config = dict(
    encoder_arch='vit',
    model='contrastive image-text model',
    dataset='patchworks of several textures',
    train_examples=36250,
    image_size=64,
    crop_scale_min=0.8,
    horizontal_flip=True,
    tokenizer='word',
    vocab_size=40,
    loss='softmax',
    embed_dim=128,
    encoder_norm='layernorm',
    encoder_norm_position='pre',
    encoder_activation='geglu',
    encoder_mlp_ratio=2,
    encoder_head_dim=32,
    encoder_fused_qkv=True,
    encoder_bias='qkv',
    encoder_qk_norm=False,
    encoder_layer_scale_init=0.01,
    encoder_parallel_block=False,
    encoder_inner_norm=False,
    encoder_drop_path=0.05,
    encoder_patch_size=[4, 4],
    encoder_conv_stem=False,
    encoder_layers=12,
    encoder_width=192,
    encoder_positions='conv',
    encoder_pooling='class_token',
    text_encoder_causal=True,
    text_encoder_width=128,
    text_encoder_layers=10,
    text_encoder_norm='layernorm',
    text_encoder_norm_position='pre',
    text_encoder_activation='star_relu',
    text_encoder_mlp_ratio=3,
    text_encoder_head_dim=64,
    text_encoder_fused_qkv=True,
    text_encoder_bias='all',
    text_encoder_qk_norm=False,
    text_encoder_parallel_block=False,
    text_encoder_inner_norm=False,
    text_encoder_drop_path=0.15,
    text_encoder_positions='learned',
    init='kaiming_normal',
    residual_init='none',
    optimizer='muon',
    muon_scale='match_rms_adamw',
    lr=0.0064,
    momentum=0.95,
    nesterov=True,
    orthogonalizer='newton_schulz_5',
    adamw_lr_other_params=0.002,
    ema_decay=0.99,
    steps=14500,
    batch_size=128,
    epochs=51.2,
    lr_schedule='step',
    warmup_steps=290,
    weight_decay=0.02,
    adamw_weight_decay_other_params=0.05,
)
Rows from block 6 of the text encoder of a small contrastive image-text model, named by matrix and row number. Rows with one number belong to one neuron. Each number is 500 + 50 x the weight over its row's rms, rounded and kept within 0 to 999. All counts start at 0. Numbers have three digits each.
After each neuron's rows are labels from the 100 texts, of 14976, where the neuron reaches its highest value: "fires on" is the input token at the peak. Only what is clearly more common there than usual is listed. The data: patchworks of several textures. In brackets: how many of the 100.
# fc1: MLP up (text_encoder.blocks.6.mlp.fc1.weight, 384x128), inputs 64-127
# fc2: MLP down (text_encoder.blocks.6.mlp.fc2.weight, 128x384, transposed), outputs 64-127

fc1.130:574447449503492507479516640531465535382468463474419588538433488420491463523621608568509380508525464479480537483489568470513448581500532552459416478460513490584483519522446445509397495552527541
fc2.130:493433468509379524476506483508492494564501465378566411537550538645520493501395539393492643527466482500508505525477483509474534490421503377473469509430535469487535476416462554568473528439493528
fires on: "cloudy" (100)

fc1.47:527559453554516520504431545594501477526513485431529463470512491480427525587537499495528420581562497540520522459540599449534558574594384571438478507479440529471470456505506535441540517437550466
fc2.47:470450547476542470469494458384508570471399497511469547450429465508487492467528518513441574536487458469450552440498421511457453544420559394516474537566584528491504524540519473556486472446462534
fires on: "and" (60); "<end>" (33)

fc1.289:488424504497542550538500473475411579394469501398513528527471418458462535558428482484564494456419492599493570568496542491474561539418448579407483556509593471528403568474566508499538449518524455
fc2.289:579492467456408597388503468477553513580493476504442481525500543609565584528410502453504515558500561476467522515463517550532430568388436456444435532500543527430521525396406485515480584431424478
fires on: "rays" (100)

fc1.212:423419514498556551566499513441452532539421388516509500452409570495535540585494448476539384527620486456533474525581442440429533465441450506520571499523450535473432549500470540465555484524436574
fc2.212:510530543576542471375487379535549546451508405489548482474538489469547583510541552390425431489493496456544507643486481557536421531563500460529438526483510572552494441550490490566449479525531499
fires on: "and" (66); "<end>" (27)

fc1.245:589442484507495494495591578501438558521614440502475535349472515578454497556520509476524523516533440507480569525434544592489481529427517542467501514559472510436564424556469392601461418450521462
fc2.245:518461510554549503482497452568512477437394543447535458507563381437514425521432408530444414525474437468520487561439444568510518590658535524499500557527578475498454457556549489484462459534484458
fires on: "triangles" (57); "<end>" (22); "rays" (17)

fc1.112:522558505582557466560496445549567445450541408538573497451517527517416498445519385506502417536580492505518513486537486491509475592411460534440502438518551484541368490501503430568429570568518441
fc2.112:368459467473448511453470504507488438411519445471468510497407494557475555522537509501564422536581465524440518488508529581503472546474508491434537546582408458565501482517474498517478471536539390
fires on: "<end>" (39); "," (36); "and" (25)

fc1.249:555566509424540440500437501568533456608465462438462521541478462489483480523515480454556472536463526520499396496494410483489422536507578468502480525510469477519426444442512498500584533503514438
fc2.249:479458467502492602512579530476450589441575514543617580428551525439478428507502544556465527437516466453594584502541586494450483570572405526520554446580507536515512408491522460427501469513467491
fires on: "scaly" (100)

fc1.34:468547432461460501481561415487450404557492618531469539521423419614477467492451455482527537496529620447494508574434555510496448486436497386513509504509477475570528577462551601390523431490421497
fc2.34:423420465475504552525526534421463614488428403471517563461426509436487493617510493541508501520491536500526510485561432513441520536457505477450508514517521510463563482444465456541527542442494472
fires on: "plaid" (100)

fc1.250:569534620461531433542547450585563497465456507480555475446496438465526427436510571597590509473540541538538498455529482448467482411512462489436470494477511468482627553478501498510451559497521454
fc2.250:499491505556534534453486456552484443418526539591618493481483556457482478445445517477523521433474467408448512485481487506514450580510365469524439505415512478510507484526565492510663421519405559
fires on: "rays" (100)

fc1.204:557540562500457550470517511516447493492484459573455452497558409522490475589530507477514561517437526431507576487541557490531461454621529576442478409585411413519624437509586417500484555457524485
fc2.204:534598489640542497459547504455419560564457447502511458553439402480558537472553477576437502435497532496475511632579486547532429519532529464553480524452417534486478603458475481500459487592491447
fires on: "<end>" (78)

fc1.327:549475527503482498519532533488526485440435475462440528469499454505522487487526534503472386556563443456525563474485472428554442466513487597476440448471478418621463490510546538442511603491566523
fc2.327:437619561458440542594491533457459395524481528442430516576531484525474418491515559487470553498584464435492506463537550439445475554456487615440590518537451485483523516476593548470540497435502502
fires on: "labyrinth" (100)

fc1.1:535613543558458469464542546434433445522576595508501553544538463559494443568530451522506531469470582512501623565438488497476467379416467544509467481479490508496493534573475467473502488523565539
fc2.1:543486526466506565554522499346409457473633490465479457498503561466517549501584462523513467492537437525485527506508531501571483632566543493502506480459494561461495466530465414563527526431494583
fires on: "checkered" (54)

fc1.375:483521481471460463500504588496511424438599495460619443490485447476479432523572478535505496561464593534469554521559538568545518525542548475430424482436354394509558463507530508470471541451464553
fc2.375:412535492552618476479460583500515473559471554486489486578472512474450562501655440489521481555577547614434515499463491481553483491551529488593487481468503547539472443486434457436526454444504521
fires on: "wood" (100)

fc1.91:525590461436574506507504490487562499510509562445434470468448474433498506524558425513539475467536567405477579501406478527569486574427556477483515496456423504520551488528511543426544556529372481
fc2.91:527419442538489551480517479508514572498495452471593373476534499567389531553377512458524563516596555503505500497443488572465503465489477373434572539540513565468566564424571530452437539510473515
fires on: "checkered" (100)

fc1.55:581529514452524478508506533533497389516535502455495457484475544529513591478599407514515465428562523482473378460479462499504628530521569402463480425469522552565534501488568435488599449490486528
fc2.55:530504465457490565473434473488469454456457336424534446506464502511519395542455561464559457516512480520555486574554490459518426497500497482486470521476593583490534513395447445459466503426473476
fires on: "triangles" (100)

fc1.349:434510553481616499472469453525423456495538422535515515569428515541507449532350538507486505490427479465437503576451476467421481504457514482622546460502459403502562453523385515540491580521518601
fc2.349:473475462418450582462435425581535541476494511441466514521567580553372577509440459462506522499602526512469543444518496540411496591487479433325529558500574572516524584488471514489471524527430557
fires on: "mosaic" (100)

fc1.13:456539501517544496454438449498542513486556500552529535556546454468545561556467565570509466321497529485444515436617452476426498471559537469512485485509525454488502521524540511592544492541548521
fc2.13:521459472492474509462461506550472518570483503417502423532535497532484486492459470454559568458437550507479507463400522506483450596378418559383465546429547476469483488469556531520489572545438550
fires on: "rays" (100)

fc1.68:491532554442570430465447510543487478507505492558598529445529590508478496485488460577488548496470462489469526460470421493427624573507522404469535548457374468511392461495635449523534471474586362
fc2.68:567376525383476524476493567518457583533546550429518488485528532514480427528417467412569490456450533540525504473467554602533449540528536451435514562503548583541451475448447491521503526528429636
fires on: "triangles" (100)

fc1.352:544602535549485476471546494579510428500488500488424594596523462454483419595493464514516426463488549457424512523403463541347587486473470539431542544489476518448520491439465485502516535497581554
fc2.352:479526559468485569516491514557427479426567587534531451376529504530625497446513475436435524578496403584526462552457458430549511606456517491623436437412540486545418506484538558528494476488488523
fires on: "rings" (81); "triangles" (19)

fc1.190:592508508424519501444464467525490513540463523517518516524505497475476519468551457492473532487503453471499531560404448534418583471457629444475529517525596435472522484426432457578515616478567426
fc2.190:649561470511544555534532502449569377510546426592541511533512497556454428483508458470539525494540542468601495505482588469590488550374477489482493496465505489496530573616611446429416509424488534
fires on: "rings" (69); "<end>" (23)

fc1.361:614468501463436481432543468615435498463472485549486465561469506539405534454478500574412463539472391537467463480607467506412469551548518567502509475513532448458545435515622515483474624514539550
fc2.361:438525507536483544500579536423497455484502459522579553534465469534427535492505533504508448575533503564557460520548574553548498540523568484551380542578585472492476497506517516460508478598436464
fires on: "scaly" (100)

fc1.164:518510561638518488510529444514466589462451607485516523463563489494586575479508495510491486472491437504438573573617472485530467516567479530463447483516477430500484492461491471517478590480507585
fc2.164:528550578592507492468581398445466424488543513427464521565535560474491616462469512443505579499462372539586523593462460470567522533519462500548514520394527449485469491513583470528549526574580492
fires on: "rays" (95)

fc1.78:483564579429441483479496523434489491565498531478625563495515454333595507501532536450545497499502478622603440502483534479484590529481549471501487490384444499535514521469566459493518548593568492
fc2.78:521484463537571527451452430466462528402579483520438500476554501529467461566424501511514539479516552535383502418502477492508496596482431456463509501481459476521560592402402522499420588449505526
fires on: "<end>" (85); "studded" (9)

fc1.93:438445462435427480515556559553482496458580543491472589540475524456384554484599471563405487556543514550503438478463477523553499558520502608460427478523424471521556464450517440566597423464489483
fc2.93:527435519492545373496474460482559453561487488515412568501468518507540458521458584611498417484498464474497576402451526537519486601449522485481435449469514492372457501445505521535486581447553499
fires on: "scaly" (98)

fc1.201:529541582468467528508455466463597488614500483431530553584418485503567466528512391578390438523571449587521514550465554543448475497444474472504559424508565512563422515509488505515558517474548438
fc2.201:480428504440433462516539446522388536521520531457449486575514522463531476501460546462569478561533591497505490482482474474538454514421473449410526525503568600451527594451481516481493550490458556
fires on: "triangles" (100)

fc1.266:542510422443583558509503466522407466541506518505593500425386560593524513490539444513527467439443541434556512460515487614546571579489498480604505503527504430550527594442549478468525444545480513
fc2.266:454450480377465497516470548493528582489476415415451430585585528553484520556379510522535551523547538500523583483495501485417468550472485466365506498523539574530560455452422536510493547429345493
fires on: "plaid" (100)

fc1.229:509568385501490530468414504491535509416524525473519436441538505477562472471485558520561572578558474438603477506495496351514485469558460454455478558414519601559479489466501486462600508415498458
fc2.229:536478530500447516497456539523448467538473592524520462557565594459452551526466555549488538506414443430480520489572505522416512570438574524571472569502470536457572489451432457600489587509467507
fires on: "looped" (100)

fc1.124:509544482437512476556536507582401590522472452479458551531523475529511496526456573592442466392547509489407486475640441467471446559457532455416523556559592496487512508509460496542459560537566572
fc2.124:473481520443494501432452468466517460556457494418540465570498479497507538543469501521605559521540468524568466532435494554438520443467448529506524441462495538508487513432471508469584580374560421
fires on: "rings" (100)

fc1.211:493579531537451444446550547552474499499565575342460475493379474487517413422486526558493510445505547454544457438518421469572486588468589593549506426536485512470493498488552517540483471545504469
fc2.211:475468466511603550539518448443511525522480463546528534513505563531429595566533525475564404535580487522412501637555498517429564487509436453423471522361469433520466426512551384511487468469521522
fires on: "<end>" (55); "," (39)

fc1.110:521499481556557537479466486519544546447451434516539432494456501528563484426514481511473492440550576444460563502526419492490462508484517476483474479398473499569458543524643425402520530481571582
fc2.110:474669514443530471521439543488599498547548453458505415498482502453449438487363513431502491510384460513478454523483502528534425562474578489456490572579546484420513431456517499597524572540402539
fires on: "looped" (100)

fc1.20:601528478443451559479431529520492587550448479483453554572536479424451473460551584449530500547522540468482581469553488502497476453518606443517621428561501577513442446515462451518607526465483590
fc2.20:496473419601462479507488509505525553557400437519601498600402542466457465511505543439532532573514477438525494411556599480392455502514504497452530452438447561526471547484413537535563468520532454
fires on: "cloudy" (74); "plain" (25)

fc1.382:497493569541521551462482450533580570468558507549464440568466537447574465600572458546503519450491475509455475579514434598489559538475458460511435529488460474602476473550563430501526486532503561
fc2.382:534513465526493421447468414445489444449496498601422547523569527552436546529422447531529501507423583502495574556459443463486490522551529429436554456512457502489488546564433427539524555521500602
fires on: "and" (51); "<end>" (48)

fc1.188:540453486515528435450521453511523464561528530508528434456487519490622497443485532541632535506551399477495498540545499430573425536461585502513443438528613489513485503438528506425438522502420476
fc2.188:509471523345431605425545526481529507458559506427541492445518470529460486625488531519489453531552489539511447504446504467482575483503492562554484389545611503556473462447498535515530509396494530
fires on: "labyrinth" (100)

fc1.328:518480522480462451567527352606466460503469430499504486489505518624470426415442604465587435477532532542466539477486498520627569506494554461467427483556545540452568516438442484504582479483583431
fc2.328:523440414509488486504464521466511498579560551453521521653519389513606576548462493495563519577462557524539496481455538476465520418464548580451499519509570426454458493510543518512394481500405510
fires on: "triangles" (99)

fc1.152:481516492469437535553445641406447483472459585499480505481602442510552492443493532540433527480516483462470581570516512433436600538595511611541468604496510539557588498533533455511507547491428454
fc2.152:561518511517476502467565462574495589467463418543537548480499519463495450505533492458542537566465452601498594511565572538575523550475545464462497388394501490443441469576487501504405481430519518
fires on: "dotted" (100)

fc1.51:552604461489454494444481662393570501491565534428485463487499418488468488516620490454527508594546553474464559609482502522457460457543548507534439462466525437504497437504507476445495457516493497
fc2.51:533532473575494514598458468605585492522491485491512465545490468468510514521407453558537572443403556551478472481462476501522431466529430511511561407528434418461498514612477546556417440486442468
fires on: "checkered" (100)

fc1.141:560449547488462469559514521479481510514449417545526618438515541520456443492549578447434503575495494480392490578477493385527468514392396496524474481512526598555458553612498486569458481484611550
fc2.141:550528537455388555547504566416511530495526555542477545518415473487519476501556547503493437452516496586513429493453501609577506540578495438502558477593573565424519443550472479469532564464535440
fires on: "," (63); "<end>" (21)

fc1.210:380537459447482530502575497487471559570449471475455456572507509499520533550549470511441498583501510477480589551496478475541529602400530527445551456477556560494530638450436463430508582497498482
fc2.210:603449492524585472455460480501487438499580505510541557520498499491511427465463426524499555486482510533430432420574491440523520520599443583562542545401531464451515546509597508448495443528412466
fires on: "striped" (100)

fc1.165:552487504492511487419561431495400569518529471487517467552583446486529442491552523452486422521565516380471487503511556440442437498510510519496567468544499535590391538504549451473596582574570432
fc2.165:628488406546446481498426573542470481551452432525413556610507465554487433564470454505486469502538585514621477559492571466533564427546567515517507547511399523530531459467568507526511504617516490
fires on: "rings" (100)

fc1.323:437534546424326488479448550441525561516612517426530549442595502522511522453459595531510546601533478470526451521505474440534458437401515486495516515529477484561454584528524414475521516471474528
fc2.323:529570496463524588525520461536473470466540560488514541507501563426469489495486538441559380474530495489506581447472540587473513532444413495557386541424509488444523505522539420435411486394594503
fires on: "dotted" (100)

fc1.38:460505525456504539509510487463500475450477481457605489456520504507539455502541496489543556518541504452475538524504472457550598468501498533515437503413551593592418476512625560503470517486491538
fc2.38:539454514581495471461572470520468483487527488466445565550439526521474422407398480494536432462468546591524486517561546472477482551453497439473491467491485449461540535528504449495442500607519438
fires on: "dotted" (100)

fc1.354:531507538525494453466469501522513578534521461508542532514547524454510501448394573545525507513447511554543566529572526583453566512426486465469414563459469580495541518470491603543522473520495462
fc2.354:472533503433467568553537413587505479480391553447559510563530572521478572479437405557372481462503461584464472512443513500552479508542508485466489510532514609446533525514438458378483524515419493
fires on: "triangles" (100)

fc1.288:410437464396512420470515574480459447514551496573504532470513565387488466496570463567599419425580489539595508524534407409561559536480533435513502539509393507499459407420493469471495456571479536
fc2.288:492427555517586434505480575501483523424376579472491483486467481550583426526510533494520499489516553497466441380503464554408543569467475496495574522524461449500507564456449497556514530438496475
fires on: "wood" (86); "triangles" (14)

fc1.240:471465506537452599506490493587444445419534446488554460503494507444543526495494533530437525521466473499575456422400508562492449519549441536473534519545540486457576553574451499424513575494547482
fc2.240:475466523470474432504446438370488435525548407492443479424611558467503432504520547429577515489505606609480531476494517492488510479472551494565552486400543510494603528404463481484460564501416550
fires on: "wood" (100)

fc1.251:529542523442514500557558549496534558540553403461530556374521522495534500546529426521518558477488393547411472494496531546523455537456540568530368472564498552430548469550575536467531472480485537
fc2.251:416448488504496415522532567562560453464504508547584509509486475483484562484473480518511430535531429529614460489512498455565475510509430415386595515571471429403578483590448481494495516490424553
fires on: "rays" (100)

fc1.97:489455539514503468463456592452459583498503481504541563489472452406491516509472470551469493494586546391550613520501493460540572581518459484442540543597552527473476482476535464605501575579604561
fc2.97:558532565568422459532525550443528516561490487524476394488488494506498418486492544546521475508517459495550488492491513665513505506568502589495422517486501543456515531487544527436477456592579490
fires on: "rings" (100)

fc1.207:432498429514482566552436551538375540556562453512448506491541545501488441503567513542482543618489453552537490472479479505480504497459511560495405514527449445512529476434456418513489431486445563
fc2.207:475476423516545496537439453533413570539545569565531462577593508501491650549554487500503490445377534472579497536592460437492520475526464544496428541604464547454461481520445461514469541540520486
fires on: "scaly" (43); "<end>" (40)

fc1.92:573482446601585524419507536506390526513520401471513516592419595443480436551507564484506513551524541491515524465551480554588519450531587543492507450469466453534494447510502451508541490496494476
fc2.92:466562402468533502445455602498497475519531403484480414489544531531458539573486483443494490465498486391548522483512517488370481464414496498511616491448493443555456500557590535559585572459517577
fires on: "," (46); "<end>" (35)

fc1.145:481463410495499499468509526541583437567593430526501495474482465396386477548513476569482500498522464480486498531425437500504522566519568486538447421515446527431499498577544423430532501634555540
fc2.145:572463553378509580440488482446389589462480512475449506515486597592497573538408522417531600514481547491431507483500473468487441525475476445417555474436531563445538615419455479549461590421435452
fires on: "plaid" (100)

fc1.271:522528557479476502432525473488598498484583491549585538469484533503606495530445423523539517395516434525525556495472400543547429530510515564565483495548442504490429442530534481525641523493573551
fc2.271:534478452412495467536502488440500512557490536403451424552588573574464537514424492523483517548544513407531504439431527510425546522464443455387572550480560523492546623399496588492463553447445449
fires on: "checkered" (100)

fc1.187:534512579466494509421563504528513521549478538577533488440520455428501468546502479508515494395517456477492566432542477394405553531397493525472513503522559456475500415461581588472507542589435447
fc2.187:469618466404506473415410468546525473567494487495575448539494561504440504478528543514459552518444510431503444469491548527420577540547471485403537396546535404500478576583600517590484517518583499
fires on: "," (44); "and" (32); "<end>" (23)

fc1.111:503582502498543518494505522435464506601487477514504442524612428484546462444548621435429545517535529655482514540480574509512497520522491495438454472468533540491468580463502476456474496424529532
fc2.111:536458418440509547620535484489462435471517557420422506457448542449473457445474515525463601523497465476516480556448486509520508483534474474512524490434543455425452489519554522489557599526597547
fires on: "dotted" (100)

fc1.157:520553446495464477485474466504531537478547435441428545505576559600595417570541449561562542511512495501447526527510438480475544467445569449407459441471516483510517510507424446486495496539512506
fc2.157:433439479394453525509435544516485532452548524462444488540454508514561531543501456498475559405472551440494573536535610530465577567492524534463469525546478400446532582380485406544455528473534524
fires on: "looped" (59); "<end>" (29)

fc1.267:474517443468455440474567553406477518555525512543503540385523453494498526499494428455462532556455502446434545462537499437583558557593549546429479509389475488457521469473575575481553531526469455
fc2.267:554535447452506490496482475506516497525536530522535514691472546629534486544472450568408458490408433469517493461578495543449538502520548437468525503459547505522464475364584518527572494518539548
fires on: "striped" (100)

fc1.202:545526591526539483479528464434544518484486541379474519484603486503512555457478561593516383551600427522487472486504505521530463601479544573444485515526424386593441484488517499487451599469527469
fc2.202:480514540453571485466438573517523394464473502500484510484631481546426485537508544534471526516490488497366566533530385451499506483493534557559453479497561479545498457400499469503463463507430568
fires on: "labyrinth" (72)

fc1.81:592562536452512403472560474498440490551495558532450581559457509538455533605400457414498538503446552564598489436604429448501482554450525500482499440505512467528418487473557460452509504459458489
fc2.81:482490517484464568472539502531491526452585491539570547452465499528546504530478528505547464478470504486589474469579544458443499540546409629413468508537574539531572468454559487442605423444488498
fires on: "scaly" (100)

fc1.255:432430612465495441520499580406505511548443441467559520487452522491570501531547547576576453493540486383466585555457511497532490594539431458461455524523472475547572479444500542568461537460492581
fc2.255:576477591411418452486476526512416462574584598506537494478546519468415382494423560500415491555472515497517500530535425503600485470566487530488459437466453544491517460519561420426395452511543502
fires on: "rings" (100)

fc1.300:545490540549440476540541473451438470471546501499599484487532525597570525467567474529393471562457617567499464454465515528436502581484476430504504517485526510478528419524408462532430536510413599
fc2.300:466533529508483556478505538437474480467429501448510528581493455506522503558410573415454538539525579527471544458409510438401561534416558415581447506511473411502480505479497491570542470541480470
fires on: "furry" (100)

fc1.41:530461449489467595481532477525481530522555510461448466484429468575486523476533505481601495441405626502457485497471561440483517589472445462480485510532504493549526494492409594407506442571473437
fc2.41:473566523452568495487405430517511458438476515484415619419480556590525547504437470487487553559559529533544549501448384493496492371444488525513538561475548518432565514472463536484579486486457550
fires on: "," (43); "and" (35); "<end>" (22)

fc1.161:517517480598538443516498508436544570491533446472444594467539519527494521555485447533443475506511442582500424532545379537525567613481476584415502517558431511485470587477528409479509506493435493
fc2.161:468507465508424550550564442524447464467531532452450415582435442511487461518447535521533499525517562534573441458445510369516507455555473454537504446543530495511490398473524541507523539521497481
fires on: "checkered" (100)

fc1.66:507529473364503468559477571451502515517471523439513418499524550433521478502505544512492459537488483564480430565533408531616436496486466575576421462566529507516559410425435417481517481515443621
fc2.66:506476495496508499517499399448469517565587527473428431572543551416555597516519517514481505523392501563568626538497561488464515567465510442553422374548404568414467477528448456490491518565593450
fires on: "scaly" (84)

fc1.12:474568534513543482443456344530530499491538528568509520535471601585465541500423501557535462553521484492562506538513545478476531460525514483560439481511537452423460517556574508586546587479557422
fc2.12:540451480460474546506439556528544528553512485450549428470587557475462505584409483435455556481475581490453471466488451545486494601422494459396504516468548521446504519402421546500491539496371510
fires on: "looped" (100)

fc1.203:525487557513474370542447397475589419530472513470511518406460513490450512512495489447505484557513504484355550469494526492536563532480412526520504498471490488513457449417515402386468562553515602
fc2.203:580530448485513479613545430533519571524518564530457572581587487509540472508495440488508549483458495502581409481472451433474486513365553471470547495533593466510471630503393547489473438511518520
fires on: "striped" (72); "veined" (28)

fc1.45:455538553385514524578496487590467428499580509449506465594535501492623453505567480565508420549416517452437445483494460492470505508494497483449504392429543540527500469499603525439459497436469468
fc2.45:544369524432424607467453491433481546448530445460476469519512546580451528514387463376544544478535509517487573481492494557462526574504459502422415506515535472521532568390441520543520574511481528
fires on: "scaly" (100)

fc1.58:428540410531452487486490553452462529559479449491532567481570452520507513387607493505473448475494602545409520481602472476468492502582524551397474486572446548462554433540481421545477542515500541
fc2.58:554598457442565444491553503511573565430502530427605581547410527544539400538529424490531438518462514477580430504573476473440567532503492540471501476459552356525412554487509510477443492499555507
fires on: "striped" (88); "marbled" (12)

fc1.27:562460534588411447533609501484542572553601522456519477476526500433495423560556433470521512440551498526521576607557483558546477582512516442457472533492433446525519407547463477526545519541449554
fc2.27:499507506399499542526505531486488532464527452472565485551525536658488483500410470499505505432495601588478516458497498446570514506384534435496386488542599502503447629478484532501482526455493469
fires on: "furry" (100)

fc1.308:510483506446453477527562565423458465544497487502574554530483497477498413518568458528454489484532579555496513506472508498497453570403571529519520431536468622513553584446522499568484474464640510
fc2.308:503574513466500466467431582565486454495552586552476494476398541532516425511548476449486455591505511519494539508512398501458522422554513494644503436444589560469442455486538545467528428519501482
fires on: "," (52); "<end>" (34)

fc1.326:550467481478532555396531501493463508488529589564524496502417502457560501459435488564411448465481470490409593533600531529545556522547470430383496487537528452501505547446474456508424666526500409
fc2.326:601499507444553503426417471455519396476513481521441469588490488661460433589453513541579611503590527408564551567499520486534542490495429525507570508474514469480503486430419493428484524474466512
fires on: "striped" (100)

fc1.274:448525483556332593509523570480492487524539411420466466477538496483541471436541509507526539488570522622458508549515424455607532463521470480465390464539479508613520553494522467430500588471537572
fc2.274:634544535399558521490458526538454501471497454433466549529489562575504469544443480424482503591552522481530486542466527498518477559416488390469527445450571488494459526446545557505490548484473468
fires on: "dotted" (100)

fc1.185:608583464497573490588523481469534567508458508470505496505518467413481524542531435566500544516596576468516569542515506500517526478451539506520528501521404564510503465562523506453521513478454541
fc2.185:436505498546432468443486526572516478491541484446567433458508512523395563581498469467512556547546568453518494491400428542515525464487492359492577528617505541462606503507526566466485517498453521
fires on: "checkered" (100)

fc1.256:472555547415452472488475559421494449582522486502424500520577510481529530451486428512467554501523577534520559564395469453469424428523461504555484499452513537523498526511524446455452539429536481
fc2.256:444495472520462477464558390541538543521492482422451418458494537405503416473499445596515427523484545505610524465452525462468514527526574516482462394512590463497432462512494594489421552476654441
fires on: "dotted" (100)

fc1.74:483528515571423562466532479599521474472535483469544467567536428547438462397543556433470469568488491577514552535562565462495586564500538442435462486421491570461537398478472549504585550532547415
fc2.74:506481508544531484445581473533512487404541569472540487536489569469548440479472441502528441472469518400414572447519426526560511567666533572593564476499497496501435503406505471439541527477489481
fires on: "wood" (100)

fc1.122:464498491485423448440446532520520526528461535516477559528537601535517485527451518571447483439518527394506585463527502532443574476532435566461496516569575546563543445440515416431621544512462474
fc2.122:543480577515524425563478549555514483514557517525472437497508519481431532524508436400545451532507436569510557529445555531488523524408485458463489559431532523429472494487480556494356491646579485
fires on: "rings" (100)